Weights of a small audio embedding model.
Model: waveform 16khz input, arch wavenet, norm batchnorm, depths [14], widths [192].
Training: muon at rate 0.0031, 10900 steps, batches of 64, held-out accuracy 93%.
Data: trained on short pieces for a synthesised band: melody, chords, bass and drums, 26.8 epochs.
Rows from block 2, named by matrix and row number. Rows with one number belong to one channel. Each number is 50 + 15 x the weight over its row's rms, rounded and kept within 0 to 99. All counts start at 0. After the name is the row's rms in percent of the matrix's.
# filt: filter width-5 conv, dilation 4 (model.blocks.2.filt.weight, 192x192x5), inputs 117-129, a 5 kernel for each
# gate: gate width-5 conv, dilation 4 (model.blocks.2.gate.weight, 192x192x5), inputs 117-129, a 5 kernel for each
filt.32 102:59 25 64 65 45 39 56 51 56 34 64 65 56 49 59 34 37 33 46 76 41 10 21 47 52 18 03 62 65 76 56 60 84 36 36 48 24 39 63 70 42 42 77 58 20 51 43 47 30 30 42 18 44 56 49 65 47 81 40 35 21 57 39 34 75
filt.33 100:45 70 53 59 61 50 42 54 74 18 62 47 50 36 28 21 32 46 60 77 53 24 51 34 60 64 42 43 76 53 27 41 52 48 62 61 53 37 45 39 46 45 38 42 38 71 66 42 39 41 49 39 53 23 39 76 55 50 39 34 44 62 41 41 58
filt.34 097:65 43 32 59 18 46 54 30 32 51 44 68 38 51 51 37 54 48 54 34 34 42 66 58 38 58 39 48 43 53 44 34 34 72 54 39 38 59 49 38 63 66 49 49 53 63 62 44 53 60 62 59 58 46 60 54 54 71 27 41 72 80 55 59 55
filt.35 099:40 40 79 47 30 69 24 49 38 89 46 57 46 50 43 41 53 51 40 27 43 39 82 37 56 70 72 51 71 14 48 75 22 36 34 46 57 59 47 46 63 44 39 54 36 41 28 48 32 36 46 30 76 62 46 57 51 18 68 61 57 46 57 47 75
filt.36 098:34 47 47 38 53 32 99 43 43 83 80 45 25 56 40 36 68 66 42 68 62 37 38 31 34 53 26 35 42 29 51 68 54 77 58 49 07 46 60 58 48 62 49 15 36 89 54 60 54 17 80 47 31 30 31 51 43 35 67 24 50 40 48 40 65
filt.37 099:55 33 42 56 48 75 59 47 33 34 63 52 53 58 42 59 60 45 53 29 46 27 47 69 82 11 54 49 25 57 57 43 42 46 61 46 49 71 48 81 57 50 30 59 24 39 54 43 49 40 36 64 48 57 24 50 56 59 57 50 37 21 35 39 47
filt.38 098:61 61 80 62 54 65 38 76 69 22 22 67 34 45 64 70 64 66 60 74 30 48 70 54 42 41 71 51 53 37 38 55 27 32 39 39 54 57 37 53 51 57 55 51 25 24 47 69 54 52 27 74 41 45 46 26 61 67 53 60 63 50 67 69 50
filt.39 099:61 46 62 54 66 60 47 36 67 48 60 38 79 54 34 70 77 44 49 32 45 58 50 52 58 56 45 87 38 51 40 72 82 41 34 29 31 52 56 69 55 68 38 49 40 49 33 77 71 58 62 56 58 43 51 50 84 62 16 75 46 61 24 56 73
filt.40 097:32 29 64 67 46 33 50 43 57 61 28 58 40 55 36 74 61 55 51 45 44 39 41 36 12 45 74 15 61 46 62 50 55 67 40 67 45 96 25 58 38 41 59 56 60 83 59 52 61 51 58 52 44 48 50 24 90 44 54 52 39 74 41 60 43
filt.41 099:31 49 52 35 51 68 32 89 42 42 11 70 41 64 22 72 44 33 33 55 66 48 56 70 52 64 60 42 60 54 31 49 45 43 62 91 43 62 73 48 68 61 44 48 52 31 57 47 40 29 66 77 27 49 43 46 58 78 64 78 34 44 62 57 56
filt.42 100:54 50 66 28 62 22 34 75 68 52 42 59 36 82 34 56 61 51 41 36 55 60 47 57 68 52 41 43 55 51 52 42 41 44 40 66 63 39 25 54 45 30 40 53 40 53 32 39 79 29 45 32 53 54 18 68 76 35 65 46 64 52 68 26 77
gate.32 103:39 61 54 65 41 53 79 64 53 45 52 56 77 69 56 29 28 37 28 51 53 67 61 59 33 52 69 45 46 56 57 35 60 58 49 48 52 67 36 42 64 79 29 47 68 51 38 70 21 53 46 57 36 45 59 54 45 49 68 46 65 57 27 42 39
gate.33 102:44 78 44 56 61 22 35 38 78 66 66 61 37 57 62 59 61 40 25 45 69 39 47 54 51 53 41 38 34 42 33 60 64 74 27 35 34 84 62 28 48 45 49 59 77 57 58 50 40 42 54 41 45 43 90 63 54 74 43 68 55 32 44 67 34
gate.34 094:28 39 62 53 40 72 83 18 00 29 48 66 33 41 67 30 26 54 53 53 35 41 66 52 60 43 35 49 80 50 18 47 31 65 16 40 36 64 67 40 47 39 61 57 40 60 64 54 59 67 63 48 63 43 52 49 33 47 48 52 46 76 49 46 69
gate.35 103:16 35 66 51 40 61 23 39 70 59 43 72 32 42 56 41 45 43 63 38 51 43 28 63 50 37 80 70 51 36 47 53 55 26 70 51 47 44 47 36 64 65 36 55 14 68 67 56 50 82 35 38 45 28 49 63 33 48 74 74 89 47 51 66 57
gate.36 102:34 31 55 66 56 45 33 57 52 75 56 76 67 53 55 33 57 12 41 30 20 41 56 41 47 47 58 64 50 38 60 61 23 46 64 34 70 45 55 45 52 46 43 51 50 39 40 42 59 37 52 85 58 22 76 44 44 63 24 59 42 56 53 62 37
gate.37 098:55 62 62 81 54 22 45 50 63 59 75 35 48 30 50 46 64 45 77 78 49 62 33 60 50 64 66 46 63 57 43 29 72 51 39 44 70 51 37 66 29 51 72 45 53 56 40 10 55 76 47 45 49 46 17 72 45 43 40 24 61 65 97 71 69
gate.38 100:49 54 44 61 49 74 43 46 53 17 47 59 63 39 69 48 49 54 51 64 49 33 23 00 61 29 43 42 50 67 41 58 81 75 46 75 49 43 76 48 43 47 44 72 40 62 61 32 51 40 59 40 50 52 47 63 24 59 58 62 57 43 37 56 38
gate.39 103:37 25 35 56 47 67 38 59 20 48 58 44 60 31 54 38 80 40 39 47 56 69 52 37 59 60 44 66 53 60 28 23 41 41 39 81 55 60 59 53 70 57 66 70 34 64 50 34 38 65 68 59 33 32 29 33 55 44 57 27 33 56 35 48 52
gate.40 098:30 39 58 79 23 18 27 13 31 74 41 47 41 55 51 66 51 54 47 70 56 43 20 61 67 40 87 46 50 32 34 73 45 62 51 43 59 42 65 65 36 46 32 53 21 50 65 56 49 67 80 44 18 37 53 39 45 54 74 88 39 52 41 46 65
gate.41 101:51 70 56 64 42 61 06 40 55 63 49 41 46 58 54 16 55 49 47 29 46 42 58 50 63 61 34 22 69 53 43 46 53 62 54 41 33 42 34 55 70 59 45 43 49 53 23 32 47 33 46 80 47 41 49 70 64 58 20 64 52 51 71 49 90
gate.42 095:41 29 59 27 69 60 57 60 32 67 79 50 54 65 56 48 51 46 55 45 81 56 59 52 64 99 61 29 82 60 30 56 44 65 15 78 33 45 42 51 32 39 21 46 76 62 55 42 72 19 40 37 47 49 11 40 49 46 65 24 25 34 55 50 51